Weights of a small image classifier.
Model: 5.32M parameters, 24-pixel images, arch mlp_mixer, norm layernorm, activation swiglu, patch size [2, 2], layers 8, width 320.
Training: muon at rate 0.0033, 7400 steps, batches of 384, held-out accuracy 100%.
Data: trained on small charts drawn from random numbers, 101725 training examples, 27.9 epochs.
Rows from block 2 of a small image classifier, named by matrix and row number. Rows with one number belong to one neuron. Each number is 128 + 32 x the weight over its row's rms, rounded and kept within 0 to 255. All counts start at 0. Numbers have three digits each.
After each neuron's rows are labels from the 100 images, of 14848, where the neuron reaches its largest size: "strongest on" is what is common among them. Only what is clearly more common there than usual is listed. The data: small charts drawn from random numbers. In brackets: how many of the 100.
# gate: MLP gate (model.blocks.2.mlp.gate.weight, 640x320), inputs 0-319
# fc1: MLP up (model.blocks.2.mlp.fc1.weight, 640x320), inputs 0-319
# fc2: MLP down (model.blocks.2.mlp.fc2.weight, 320x640, transposed), outputs 0-319

gate.131:155139113127130143136160155113137140114118125120066082134091105104083162145125140106082143117136095117133133103113135079144103121168122101126161158083106132131131108136093182103114094124118142141115158109158130103098104049141105107186151106123101150165129174217128140175088142108088131059168171137137088000122160109176078103126160129129144124152131116099136152150114130108040132099109124103126180137124143145181123090128118110130062135088175177111096120086070154119139130126149137137141152122127162121088079063174101124127076128131115134168182182175159126127106127196077155137117164067167120149139084158125152086100091186171133178127160157130120117103123163161104142159124115149122118130156142116130135113148145004141096151075095150133118133145109097161101153128146068063122067110118141128172196220142215127123094091149112096106109145131115170111141175113185164165123101122129168128142140174144114112095127127151176135120121013139129147117163173066148145141086
fc1.131:162164121150140189131106122100136150136106090151146111165108186061149099143153122106165152094149114133089132145120145104102083136119155140072121135109142174117075084103101121107183125127167079134148140149080152114137119040129103082145103186179139147145153101108135073164073141189092151157108123085112106171110134170158101060130158149123143078159042116096122125145058102149089116116167116120142107141096189124158080131130160097172141195117085126095135101124096094126170165130119145109092183113099161117131077101189148186160150183156053075129123144178131118118052123141179206134129133195115084125140066126094072118132115133124158107153169149128111065148143100094135111096190075139132139085092079162105179132175146174144130135085161058150143175153124061151177124139177099114163088149135129144154173105211138109169120173125129039087172100120106140153143093170131109113125147132107114165107112155124110172113143129174100130094136125110113160137140094132145106099151
fc2.131:109127181104161085175201110139101127092159081138124143104139096100169139144114144155175096162149076082121116052093101111127154103122173146106054098178104138106101089098088132101096153117146087143119144157110164155178118124118140100188117141189118141142128158143128096120138164141134111188091124093141115129116140168161114105144117217143090098122064156119167131069090130173138110108093147148159140142094125148173142096200151173127096122110102152115094089112154129097154151112090150137119141120081159145120087126151115140185170147150128091128102112136170106165127116137138080109189076118101120168133125085102161073157085124128103122106048202133135133115174108218102144110136117119105138114151190089155139082143141079086136092166118171132068224185120147164091163138164117115160138098153079077131142107178152142170190156081100136127121097111133148079129190128129143132086149107147141142095157061085125129158026083132129100148091128132161198126088120106160141196084
strongest on: pie chart (76)

gate.635:095094125089105139159112151102127108127127151178105140156141109125129150142089103120130127133123117103134147125163157149112106154157154107148182166127122127151212106146165112070146174156076074150130111125126148070107109138061136076097144141166097073116108112129131126144151120185137110079126144166126154089164121140096114063115151162191144112155120112123128135131189163192141186064107190105161171072127104119085125139172178083146096129135090043131157187098124097091134133146130076125087108110111166094103111180150190111117136127019113116111193129102196121133046121098108148132198181142213105113131115146110173153141179113153159140132096093160076106173131108205034173082125145089132151132142122127096075143141182155135153105136102068123102138086128100176101128097133131147078131112135165108079143133171138144120139154148116168134145192114125127150165112173124150170148098107087116096167142082145158157153132137133205134109131127160145061139159112118180113071150
fc1.635:138112066090149097053120115131137103149167133105178109113106143116140136134132114113118116159118146106119112145113137103154117080125113146122153088102121103114098163087165098059115139150136136131117114131070135100113098051157139129164101192155081107091087104148122136137107144114156097105078184105139090103112102119120154161082160130122176180158124124154111105137108089149111134138114141121155074170135109179098082085146108114189200103154146078146084178147100130136133098081157107193145115087110152118150043080139122107153050119129125093105081174174172166169130143122147158045097063112112126097165167132177180135179153148115142107102139143097089062146110123117117161102120106194126100109162179158164118097180127156181065082052161118130178163047177140175188132139134139138103200152135124208183119129159107113187200129148093096170140117149151170102100139162135149128147102148109063151099117160164153125138147122148101151128121169113183135054113123139112169103157
fc2.635:126126139063146124103181097094132190171143119104139134137159118164118106115093075083101184138153109148119144075116153065143143107118106130146154132129126129130135095141102119098120097170074084153149105148196070136147108117100155144107100123182017085109129174117160081151138137161181147106127128145158091034167087157186160091071154160088119072178168154137164086117110118139182206081103184107155174084108138116068181120128140092152127102112103111088081147127124148104161139101107107147081136131101111098178090080135172156147089136114126129122145101103140148144082102101093198066108092118148163105153110133188145101096128049161155137136090148115122121150133137142124156141144118229095119139197128102168154085107124084116125130184134143136191163073093141106124117143110190123108143174196101169194160142095132133160152115150114114138077118147143121138134086179117117094138078166156130137132104125199139128113130086187104141081166163136119082121111137131159138105183
strongest on: heat grid (31); pie chart (27)

gate.52:154057145091145116166126117090082108127097130141127132122114155145131154155074135119129111123064096172145189077142131130193089161099120114105144183121150096103092135180099138078129121095123077149139119097172148106124085125163116163118041076124096112150203145089158153123117134117121087118148113141109110091128110170116147153099186109110147152168119105105217114146121185069153198082104134135131152167115139193115111101158134146141149178133169161148104135119137072179130150131117144148137105102123092128080153141136093232122146118112122125088191146138133158113110145184139195034108086159110125104133187075021091098125204131117141162128088167097141143131119182156068138101141093139109157091134115085141133107136131104103110196137093129092139128126135116114107098183146104157132101133112137131129143204178095162095045104157138186113197092143113127125207122131153089137108094092128067091077129140111109108085111094160132138088138127089117107085155172143124107126100
fc1.52:157084072161138156066150099141103105151073132175112168119144129068146162137141096086171116080131179170100117175115088150159137125114117122142103132118078120094153129103150116109168127123100184144109154130151165173144124142135153145120151154129123147109119106125091137162142093146095129089104106184121114065135107161153119077081187133125155116117139096132142160175129121092131180120078176115152135136169156131115159129134142137094112129157116078131150133115162138141091129192068078060072131138142106151116103094113143185115097121130147152147130194087124084118056136137127147166156133079210189168209152050075095138155082125106130105098142112170128103111078133125166172154117118181072151152147182114143133085170173112117113146178119094203126111080152094159143124104075113136164163043083149102149145162114174118088158152137151172177091146139151133175129139157235036091104151143129151110127091123158151093129108110111071134114161116073145086136102077128053132094170
fc2.52:102048124174048112084132109115116044141123119136076123108109197104164095143191078128123119097114160093126146165111130099226127123150137097149133128152084118105062128069195072137103116107045149082122130159149098133109133171112139150147167146155186144105095126153128101148121130121087112149106128093135132137140122118147154162121126043139110120099152072155119162161139094059120131160103169104180140135156157078102111116200100130155188140172137120133134143182145088113138085120121044083106129127117154131147147116120123126129153178129128169152140136160167024148143108173133070143130196129158127157156125095169107144117131170128119168096169129148113107165167107131170151118142143159070175145132165154089146148074168143117150074169104110164134136177181126109089117098067093116133138148111107197158100177144132169116127128149102162150106173103134085175162166115120084111129175098218123114102135116072142176130162111118114063161129099068117109101110117102108152141181
strongest on: ring chart (38); stacked bars (27)

gate.414:088170183146190115105118075076114123126143122116076126135183123110168146082155134204143175160077120139160130114109186115167119121125151073146161176208104068102137169185140107121170139180113119142117131103121098111077134073153077208120144155113137122087124158131150132160153101135105141150173131123164192182112144090146093121073157110210142104157154090120079081090080134107114088130146077112115186104096052085156091128107121132126151132178098154141144104166122138122138137136118178165160127167131154155119140138158144122126132114156136173114154067140187171136149168158090141119107163110175100115119145095105105072072089180161124085104134101082145118121115093119159131115131167067145130131124167159121164090083079124134090103111094130142142092151175128114106062076127097110094136178091117123148122117162089112099208150109181104071141156120179085106108104161145138120124147181166184130081078145127170047124130128056083113134162117152150103162155150150160056119097
fc1.414:128147183134166119076134085096151134100149124109114117148136145109127167119139153094127160124151160066197130126107178094164184065172122130122159134173127099073136157149139103092057134132130136143139123198057174145107131083140140111111120115139121158137051135145161187133141169192082103095136095163123118120148134155127153134175157079205180149133125095127100080116088155107153127144140138097123160153174114095119069174131140165149084112116138163107079107155115148118149131137118125172135127162076201179145107105168109124105173108126160107112172100082206157156203126147195115156118152105110129146113155122095093105136137138069115081095162110083122121104104082170065108127135185140198186159124069146111160119057145172147142060139087143069181164094134104136176114116136088062130099163092094172129123104123115084163131168156158130126102131080133057158152128102148138141189157170109187161082098168115126051174112123111079100124159154141107124107160143120151089106130
fc2.414:114103146110116108137097117138141127112064141128143134143123090175112179173141141085118168101177137111135095181135103072084168068143108096137063093105138154162174098175131105094163156117193085122105079107122119141045084123116144132110180133187163149146094141165149159097126148166132118110142185149148146193082176154091129090153135104145200084172147149169079182106116195164150114119181116156133159090134103149141136179120140136120118065136127147141148179160214121147195045141149111158138161143094126158157127137177123132159140066126079049110153125088148119152106175127176166084121135051090147123146088109162116131138120155081099169096091087203177121108167093102107133112096158138166109119134154139115177117148150155139107168179170109110116186108088100076176113101067146124156121112152117144136093084108076091087131081110122120088080112108142078113152173103099072141180116114110125110096136143105119141084135073138178100134147089087085106145128124099133096166150
strongest on: pie chart (80)

gate.242:115089173135162107173089104148117104137112153076159146165180070173070164176138132157150142095122070133100128194156105106090149165179150139103136119053109178113215138162126121114137103146123120115076108121121140113199083075178105118140105103130116126101091115120104085115118172155152116117095134105130125108132168161175138097080146186054113138121187154226096157122129142197110096127175107139110105126169140117122151103135133118114144179125125122108196131127120150107172130114070149109143094152115131162180107126103117151114118159149120165138165067138157175108079154095151125147100174156133175126074033181073133090173081129044117156110135164169138149150161101140126122155117100104155121080122125096075102167122183190109135137137090175096144112110159153138144098133113107079120106058118087159162161103068141132108150151158151161112132150124166076141104157054124082101103123115153060150091120187077141078078084113160139167096134148096137094109118125079162103153143
fc1.242:165126113136138084155121138137135135165127099111106094169153164108097167126113171130134152076149121135096117085185096068110126155140147111134152151125102167132153139156083101116107130101104143120104113153098132094110098143168107172151124106125146167080138141073140081084087088116144128079171132134197089128105171125121142089087101114067124135168182153224154143196150088167137137147120078168111095154162176122149151055159138134194068147160162144140137143108129175126109097088180123149203144159090128128146116105110135064131089144131127140124112095136162124081130144068189062128094157111155132094111032119124127083104116143055137176120155148186109121090132105143163157125078144150148114162123127106168117114151183193108133111140127140155136106094149146138146208111103068124064130172098110164167076125109168042085159095144038221149142142154205055121111128132116085106112165118150080128114131150129126052142121127151126120133116102122119119137086120091151088104169
fc2.242:089154123128125118132130126162118120140187101093110152158083121104095167135079124073115161136055112126105030104154106136135154223147198090130148095102080137110130121194061166109131168110145140184163132130200134053118194115133113138081085139130084140198147139149126116128108110140157177099170121124090142174139139188120131150149100139119148134121111107153096193129121131200182121091090146111172117095117135105084144153118098156115091082127143122127088149201182146133157098117167085185190131102073125153150128072105105104083116093113139133091137065172156092123147094119146079124099144102056136096160113131168144133089129090142131115152157062139193125091143160094124178119138168094152145149168091100096127124123111152122141169158163067146143060147170123132116170118112125175163103124116139095141138070110107091067128161145128122122130141081141194092083165119151160170145131098141106151145190160095120133153023143123143161113077117178132141159127143175144162116132
strongest on: ring chart (80)

gate.18:172125164157148084115111155135069130125118108100106172134101062152142105094127139106166107202106141149059171054145138125145159163159136129131175107120130109158157075086141163099177120144119138172101106097064167124197145138145115065065127166187048152093166100130177167141091158127146187120128136115110130147103172148201092155053175117129140126119105084078075123110121158183128062198124146090139112119146135144094110116106143151124165115132143126153114080170142123138142225096119153107106142127091107123143158136140153111132183145095127086082128086193106119060097117109081133158083129178150155125188102143106125149109130116149161121062132126079147094140144054120171089121119141140117171141139131132085141159146058116106151110160121065134161144136083106089139095067172059172140158092093152140120132178155132062127127107140097192099134190169117101134102165140127107129139147131058168088148164098096097142124107153151127149152132133141188138082170084119149123166128
fc1.18:098098165121104198099132093127130146174175116164163134153126145131130153135140119171168112104153100151113111141172143091145114174093146161194210159116070159118181091092065134130150165152082152095170110131081089117131135119202144121114133127109118087100103111128148125129067053089105096162096147194163090117132153106163172178117156107147110115086146154178131159092152134117164098104098144075112128111132122178090132122227068104118126124131147099168132154134154115056125154167136128096084081181156080151066106153125094147123098106138140121121181131177109160075113157183121110129153087186165104124116066095173108154091120069153158102115158088096129098170176140073142128066076106113164071174158130165105073116110095223102146106121109143148129168099072073126154079121180138140123141153122177169126143147155158137093087099140125085128157083167151126123089122114137168171146136075132125085118143116114171113168167085173107174082154139139154073128132080138131133144134
fc2.18:113128137040095136154187086168158119082150079127075146098151121115145145144089154130105131095094192093069108224138105132144135171134172130195184175155129098166137078173082101135190126146103158136128161152140093144140081135205175096106155096125146099114128169108127130061139073126110130147098173154146107133129147089126176149106197116150147144130107124118181072136123128111113115108091144141084145143149133065128104113110106080114106114112157129149113157132125175125112126217129116147078098180131130102085158140066144117166118135162118078067097124148161164151171126148124115101113117152058088115102168150139142114146141172189132085107086081115087121168108131175183135157142112113129127154103152153137183108125082177148119162122108125173185111096088098138111113114126113117118154172135108108179121072142110109132161157096066161118111094111169121108133092070140141089156136112179051142101081148121104160089038216100072062083170161157151132125154154129118147119099
strongest on: dark theme (98)

gate.602:123140149111092191072145178108155122057095088190104108144102126101086147077115184073149118118047143130117135152127134089138112171098176127148127096085154151133149084146109122124157141142092158208144129139094096158085188080145122157084069090137127169110141122046098061087090107133105128072103153137096123127117099156112099179114156055126144113124154161119113108144155181139135147122115122161148195139079111133144119191139172168090071163099097156115096140127141136117179221076119064158131108166071164131078177136119116144135136160112144138177138146138141174102171061112113176134116129083152162136121139092158153142120087084154112117132104093073185120121121142131131137135105125189161164211116152160130157122119107154143146142166099154135117133106152110085165140135097096102158136155202090142093112094122110152101176161163170154097107106121169081079164154147159119124122170134130051089112047117132187121109093058129154110124123134120133158182143147143128093060155
fc1.602:109075185194123162122131102077153172166134122112094134135133130110130152089140141133105158092098095154147106141174099162105118095077178108082174070107112141116124055138127180170100096178154117171154086112136108081158144111078158104161127140189180107135123129129152099142139129138118129157135139105111175098083135105140128136111123173127161069105100101141085130137148110145199138173183140173148121185130079133083112162103105099134110107095144100191113166159134142111129174158162177117109134161138104223182079071181166111138088143125183128199110110102102103150134142086125103106165095089142132122141081125122120102065098113161168091081127081144105129155164161075055092158088130128137108169133113135112167176112127111169116119101149161091162136093177112080151115152142130102109155188143041140161147065221142100118129143187141103135125130097121098141184122147073137143057102089132107138205086063097129155180158127126113139165103149142126162108086071137166168105097
fc2.602:147074158097109137119096156138090147161135066123113171161157103152155143103122180120146115143116133158146099146136178101077126103075175104122157113083191085135131084104118153122116122129142151175158138186185060152140102105072120071148176127124152099099131130129152127133084157137133216136173120162229103106158095126105114122161144135174135118157160058086094116174097106128097090138140059175151092188168145098142125109159101103118099143117150082105116172142109129154127163189113162178157120116131152144163100127113159051153079153104136168101193159121105122109125097070180131103060193188141087135100122142092125096105090164107105150073213085085104175097192191089096178172098106134157123093125098124136152169150123163115159171139104107124102099076140105103151147157109128121104083150130077150099158110131085103116150112127085143130145135090105156189188123112116125076106121143134110160106141120193106076091140088134142121164171132108088134113199150130096098181099
strongest on: dark theme (88); ring chart (34); pie chart (32)

gate.617:116192157114157141123099137146067093153104164086089124104176112124104121063147084097144156116142141142111141060146143180160111153104080162145104155142125142144167166091136117096125071140099149111098112115104123126144130092103133094151202126107159021138174141175100168171122141111208190133150103110077167112154136188127171142168202153161119139072149160070144161130099143148138136143061120099122110158102114118114167167143166107141160186085080166134148089066108099168145155106140090181167124139158154130124145129078154088141059201115124124153101156147154171079172137111135122114164148104120094127122173180084164141120126142136103134135110150138145157081142137123110120118124011151125075107126086140123120140133128143138155166127125097150164105083133142110139088153094176045109107141055128065117121143139135113117122145136115137148079143101055193049142105122129086118151163122172093132140103141166114099119192173082133100152138068144136118110156111115083142092210
fc1.617:149179120082169115127135169165072145136106159038116149161172159105111158129154131144134126102115164100161141067161111107159089128097138118139174122115082133069130195080083117108127082207115094155086120082126127116130122084179153147146181141140154029091189151131114089090183095140197174091109109101126203180145088127095176119126161220152089106080124152106108090124085149121106091139122129118122154143096155028158180114145109112103111083132106141125095108158145130108118155092100123139144161140167143208135128142099150111161178147099129124090096150177124159155131141168081129108131105137067158115082151130118117145109119094171131139168129117102109111087129129162162128128128115143152098154168102105143122187134130117099084164077140087149177152086103134104024089137180166148112153163093178128151138188124097148161086129193103139127113088067148145121098146150146111108124074163152130122146141185107086143115142134105178115126156185086180114111112150163107190109140
fc2.617:140123105169142108104185146136173132140163181109080110193151133102151158099100143129082129163116176158142150163175078111072115153139166088091174120154150112184121138164088180127143135194137096147145114110134116168076094128168134183074162087121132101094086163131155110169125144130146125093105101120160172147097152153125129140134141105163161108197123162069168108135090079117066126098169148096104120145152149106139077177128067121134096111153056133144155119093124088134088124128145195179097120116128136188139148114189132137178078111098119142132171146128183112147131100105064146133163160130092092116100089106159134083096107124136096142103139077087125110141118125204147106147117138141072124122122129104138160044161058107146169157064187151136088160072083217117123102146157116114123106168104167161159100106123116149124115092143110149111154106096128178200151116163217145061119069113151100105164116104095090145090120151124073124119143182111093170077123161077078156126086
strongest on: ring chart (46); pie chart (45)

gate.66:122215137148133139149197162155169083182075132143106149200140109051142139083134128145090115113120187123142109126139097114167103169096145128126121120138149114134130094175064121104128131150098164159143130125180141149176129137105140163176123125148146104211043134120135159145123125146171119148113106149054099107113119111118076147150095150057142119117100100063100132156132124146138168126078139088096155118165164103144150116125169107123095063132112119104067161212152100125125102127131037187131082158159100080173126124149044119099144185103138157115114118110139091152140151119190170129170155150143131115147115146113086098137125152083151161130168103105167160114130194167126095170128167109163089135115114092136103115167114111104161074112119144075190098116100161151155091128085161110133126161116091121110143143125123089163133082140125134072153132122149110120054164111123126080015100143166138121140145140212131152148133142139124118122117149063142177038149067110062144137107
fc1.66:141115084184112145147090174142178101113132097122098122141123114100140184109053140130157153160174182135125190051169150129187105093111116183159122122147112105110066096117157080127139109133162164171161113092081212184132133115128135123097104154184108092142089112132179106151094114145086107195078096089107158124141090140151131113107105125088137140118101115092085110166083179124155122082093205084104140098112134110176138138098126121139152151181070101090090114219116109112088116128130100080100084126142140106165069079140121170088120169125136125080066147076153084144115129136110122109150148153173173105180129118133131064128151114137080108139154125121138100126114155108151113102142138110156158143117071138150109124126197175130107066152122158059133135105149172137133073101160104102130146081144127115117115151132103074190122076141145134142131167124161205139103173086096177077076072171151171126119134144179128139151083174148080104121139163124132194115185203111072138142127
fc2.66:098050089100125122160118110159143114103172083151101176121134129168186161098068228133143150154126149129085132101104105105170100090102103138192088099110102123086120109135156104186127095194145073161173136115085161155158098143152127111112113124244063088036135089182148163148065108127101114152132104155093168105130052127130129132127126108177123126114121110188126124127172144162117135098132173130136120102108135179118147119063124093121139159200115102144117132140143143181132114131129147094070081134129104090160115099189143171122068150150168077118158130159108099160109116129131108155114075126129176150155145113161208195132123139131076095131102113108120088124150094109124133053122151159129177128129067152142204134052122117158131109185127175173052152091082106085093126083138113180117143110093120112136094101108135125126172161094136161144124148123113132152134183126090152149175139078146110126097162063131141116155113096135113168126138145154098169120185177131108134150103
strongest on: heat grid (86)

gate.215:113141100117074146082130093158148168097082148112089171116187190123144139154120162120069147148090115101144074114127136133142138115102073116130086121176120109122123149102148107090094114105110157135101141115096134162195172132092126156144126119114142172099111168157133132186138113130127135149173117093105111175132102114152147166108191133167158132075190078134117173148127103154181098123117134106138187148173139150111103157071148188124141127130144133150159148143133109174085060076145128076087123132103196166173119104106099124126091139204122104157131093179093184162124099160141149093130099093091138117104061152132114116108046102197087154099138111076188133117097116105125136070165152093146166125147100158121117130146196181147126113159141088171118071090181114108108136106129143106061112133123092153164144091186166064138129134155112153186153117091129084095133085142057105111143201151077096196180090073121120142101157068074075091121148152099100120112100138054133091133180
fc1.215:143122142131100119131141160085139116134089122087141168158118134105153119117124113112140118116160138094149107135115139140105088121191136040133119130141203125181151128171106127132146108129124164142078172105051147166150175132134176140095153117103176096117114147141166150164124110140148137098119144109071143134121067155147095214146150153136079116138050161126129094073087161149120133165166067129115132102160093101142158142131095180128177150122078081139153231130121127153155127080109148114105182160145157119136089140115113141103098215097126077118068120087122136193130121100104121119089163095146153142163090119122123148111100117137088170157104111124153134094124168167127182068117141161142121157099157214137065171138158077146168116114105097112043102139121064113202153187151135116112136101175110155142127187089079107126078169108089112153129119141120152053192230163120118126111108092087109095124136124152196089164196079135150067109090148128106153140123117120111168113149
fc2.215:099079185171138093137117137171113119166164084142171099124118177168095103155181088124130128156146035167114128079113194101147142166109148120124116126096113102119146125141131110072154187166075113137169104167139158119127094134146113132155115173079156078189123169147135161120158098131053148144083193103144116111188110130152121058122182168175157096116138147110128177130186149104110167118140148147088101117103159096132115082167154116129176131067204150144135121150163142139101135125103133125130141109095125187103100145118195130147099150142102060131124074084109129119172166158138075082116164178126099101150118127184063125185159107077136167137152090132089151195121101102137146123189071080091101174120113112120072134129149065153140083138118132147080148107147133128119097107175120133152121206102136143098114104094064144123090097107115177146128118181110118108093142154151112085158126174151115119093196129086104101047117079103078129143138125153171122116154090164185111107058
strongest on: dark theme (60); peak in the middle (37)

gate.403:203110128145168143138137124098110150107122114145162138053180178171142068176150129092159132156104088151107112095151141143136137121146161148126128133100197133155132132117163138130128097070098121132135048137151150102137220072112147128139078123129097108146176146127124114152124017123111121118201093150130129132107130166119213117118126134146141125099157132130146121165058135147109137166138119116114147074101119153098132159125081197089116140106116114184119126150119145073120172188095175153119122067076117094154114145086147128091168095157164102099124132115136161097090080133137105120128142175147106159128166164145137137125097129111162097091130109080182172099090123146130096135088128101116155139092103092079138096105197147157153131188120127133196078162155103122136108103062071141161088122131109101079137110087131255096133125087077085163107075099115128125119154143148116126130087149102134080149138134114117148106126104132134115117063225239179140124110101140146133134173
fc1.403:138114121160136090149139112103173160056098115165109131113117148119197063129189133121120115149104160149163128127137130102134152134129160133147139108067137160113139162113186131128153124081122092083141084093094152135108145069134128142130078132138101101153156105102111126155157158084131175104219124131104105104085168170140216105149152183107147086138092157088093133136068163090162144129140139092096150059113129128141175144145118150145110106110135112130111121060157166108097144117141200107135137093095091154169139169114141149040190106147157135095135089125150061066156128161148142084174119129123106136198081164091145145097177121102189083164151137109148176037116060138116114152124132085158166103145069155103189149131170126113147075168111149113154057128090113177161097083078080117125123131139099139130156071100147168069110148127119114169107139182040110139139161176094106105165155163153127091167134101125095083108110115172117173103066140152133154179122095107148168132149
fc2.403:181131097081165202164119088085080172152095193112038186141126147166162153064117128111108135021098155122153114099127044084099163095134096133109104146114162104194149188181143112102103106139153114149081173107182138130099174112080124117154136103132108138082130129122206064153104159150193107143104114161132148135136119114169146150121145133102108076069120114119135140119153142126112138127105129140134115118084084169153158089126120142134170085135130110143141165143131137149072128129054168106119147084131197142113130120149083127173171118151114095133126091108111066097122160172147139174142121083079133143119080127150193087151126131178171142096127137111093133138131118128112063107134146117137143161151156162111147132080124202125134121086126085139153147181123123128149139134168119115074183093107136136158087133131193144108080161116212114134133134163098137099104099160144102144178142071110120133161054107160123041113160058161145166098165190105124079158089171096123134120132
strongest on: dark theme (99); ring chart (38); pie chart (31)

gate.292:106171138084116190159101164097192184135078107174108120142191127148173123119100114161119186146062144114124100133113172137137123110101133114175114097124124157179136161125094147117166175141094113132184114106194095106110114109126121103211143164095081145138192107081128094154112114111114064135183124132093126146076149182130132106148092145137074134143106125069064115122086089102083159066100156164168167165124161071103117149137046121126090116078098129110103114167163067157095141092116099116121134089141114175093147135098121142127127154081162151188134085117102099137186128170131074151146105095130081174148094109069114182085157129121146089107152121090172088126113121177149103130141052141132140141169140088127132167141105129169199174142108133086112077107113155122125116132158146052193119146137105159095162114150107095113141101151140107131192155111162149145094177079133124164103147092113151163184071207102175124135145100164136064086100157114168096156098143161151150101097
fc1.292:107139129125100109087144139143157147157040060163155108142130145147120120071120118150120146126147184074121123174132120131148132068064106150191124125102132136139123080166129091156119193195111182147152122126101097112127079057109105115202173083091130139114155079127095069094177100118127144153108152150190161162181115104140091173103177073120118142076122136153145141136127092150109149165142099112134110143128138151159091124147082100157129185176156107121094175132103156067089119154109177136151147138155150164066086083144194183164127114186118137122064150172083140135121135098144139089144179137124151095120131085118094170136126133104129098149165092131122116137118167126116135140146064134146078071119129151149097185123135093108197109110154090120138131161168097136185112116165164102191150230163078125136130118091143115084124137104131121142156105192195107161148110135094091175154122163129047136125133111139121124084214084100150144068081144115129179142108083158104101177104
fc2.292:131168105125128152098097107134122122109109097146172116071172173110100140114111140097042155124168148130119055104128104074151067112118188148121187136112113113101153111113168140105114103147079118115144155148117154171136151147169147096159161128136124162157140146141125089125186142109168089110145156154161137068138102129138180053136191138120161190101127114130169116119124132116156097099131126124146108087109154056149167097165134029140134084140133031156130095144132108152089100166073120138074096137158095125114104113164156104139124139170098213168147139110120131160092061164117154137142112148117120164143109101098174174123058124191173168175128000094149129138138080181149137162147081140111160136118174140138128169096124111117093132145124118176151129166112161186156088167202115115109149168126131038167118105102099146142151149165141075153146131104154135121163180134118117161138128104154113174051132107119127165111068132096069122124127086120136138123102057102150121138129
strongest on: dark theme (65)

gate.271:090119123204117092116117119130135166138104104180129161087111085120077062164102096131166150124139105169127128147129081178122125107090170162102119099106099187206127148147156127094120122146108148077170084129127058130080126076102182121144101086154115205136135158157133181069090130066144113102081106173162127169109138130098090131076118141070145078140141131170129178110123209129108161118135104073105104112141130174132150131125088103084146119126161128149140115149108102110174139107099077168130111118123116121104142131147146094187135116118072106113123142166176129149157166151148118152122132152104130092181178141116172105096092193136110083093068091161121089037084115061138160075162140111086098219146121090135175155076095108119171153109129120155157145089106162139087113192225141134135191137170090033159188144130117092127183111131114106114132115128131111123150112063145132146123148139089116134121116092097134194139166089108142130167122132092120123101085153137138170103162
fc1.271:246118078135142091148120109076154154126095124128159087181117065083173128105148169124153161112120150113110121113102136105146159177133100118081140148081208104146106170129124063129156037115076106117072131113152113107143085134110079138131142156153109169190154140179141068109146111120158147142149112129129142100149104106107093126158132164142131145070152058124154087140125130141097084112059133145137171134107137143157121129153110144116083146133142148165109130118104143174121155122135175130127150107090182155132122182148091080052073139129129126108130117118057094156152136173151194105201076161114172189148160163151114108164145101067141107143143105143164058151179149148194077171161146112089097145115132144157159138105111148086157114127109139122078146161088118077117199119126112135050057187161128125181123168096111112137097141083080114171080089156118146111105123133202163116121124181109066148202159155126133131099124107123158110102142107131113102142097152112088096142175
fc2.271:150128204152113133132067130068192151066061172111165089181106139099197151105146150152131199070143147115113128109086137123125198175152057087115201118119165145135129103223181082139130102147140150124126151145108172096167106090112050150153114134136138129097164141187145132166149117105128042156145165142076120153161141153107142105119141140195184177088150107103157114125083193157162123133118113133100126107129150086049114133115142118071090133159093093139076073152147131119150172120144117162160159102085104116127141156101153147089162165125117074104179154130159119102078133118178120191134115159154120148118148104164085135142116078081142126131116117147174074150122110110160048072179075142145150127149130139162121112112119136114152080106128112194100178130132141129113145101150084154093093175173146037152138133121117110113065103106079130137070119116162146136100093129148120155117130119077134165121135143097147095115165165101128132122147086103064113167138104113152099131183
strongest on: ring chart (44)

gate.74:154065115154116140118153099103120129142083077137085117183141110118128162116144137133147116104135080148093167132145120072123101077127118130148152165157123162145126125151202123021120118153111140085177130109161100077127145174161056121117121209121141122143141122166067127121073208071094146133167118082150093134104113113131065194149141095121107159180081154108120099124158092079137180073069101197106182095159128100107134185103083177105175122124144075188127093154120081126155099152107170123122124112089100110138117192102098154075155136138105109115128139119155142113146122148103105123132135122134083130081176126128044129137119140098133142136078166137168079168049097131133116136051104185160166139160141091129107106155133134129094145112129156100125164111147116148153150068090089148112204106118118121106146104180113173134194120113165149108103170171159160105119160095190126139105144147133118129155121139114157132084117168107069100111192083121134193186153160128048091129130
fc1.74:140087113111119187097157145113102176163106097117124180135150095066126111175104131116130139142137157050098156124152125091148095109188122114092132113149109131167128096163128110070086126161155111115145135143135082120085095149176096153167077156077168115118130112182066108101165158099050159079170128101138120058110171060105118109120114097085133152121117225167114102143130150094134151104085140167126130129142129055107206204115087142158116143109152091187154090135075075187144165132054185130051144096129139103123130125109128118091128125149099123152105056126129075116186127166162101141137181146108059155042084140141077150135116178119207098101117137106122111178101102128175097155107102159107104173146121092127155090127149184121138073141122157119059114136131132152130149104131161147134112083112121120138131145170080160133101129160092147098096134111145141087146144104143119137124177143110104157140150169112106126200115182162117108061114161149116174205130151172120115126146
fc2.74:125112161095126179100100129140164144112081113107133144171140093093151115121064128105055143156167110137162141123054110119092095091118105128180105178137076085132104226161130089158115098097150171117080222150155130157103124089061162078117089106120103130097075095099139062097170132085220185210184161164155135096137121089105137078064152092164117119092145145151121164162170118134153148138129134160111146124117133102119137093140157170127094148142123143139148172132112179137137184131149144171208137089070197088149095162115114165164135179131120119110164171108127121151080174111123109148097147113088105121096105132107111138124172152109146144125120107179135066106168137132121078129126123139136107151086123149128139085099135096141124092172111125169112133125169040149105129096168122129088137127120127165167044170089106148132135156153137082077140154152137111144089082106093164139160133134111129162084201142147076119143155141183141155160155152128101105067112091133086194155079
strongest on: dark theme (94); dip in the middle (65); area chart (25)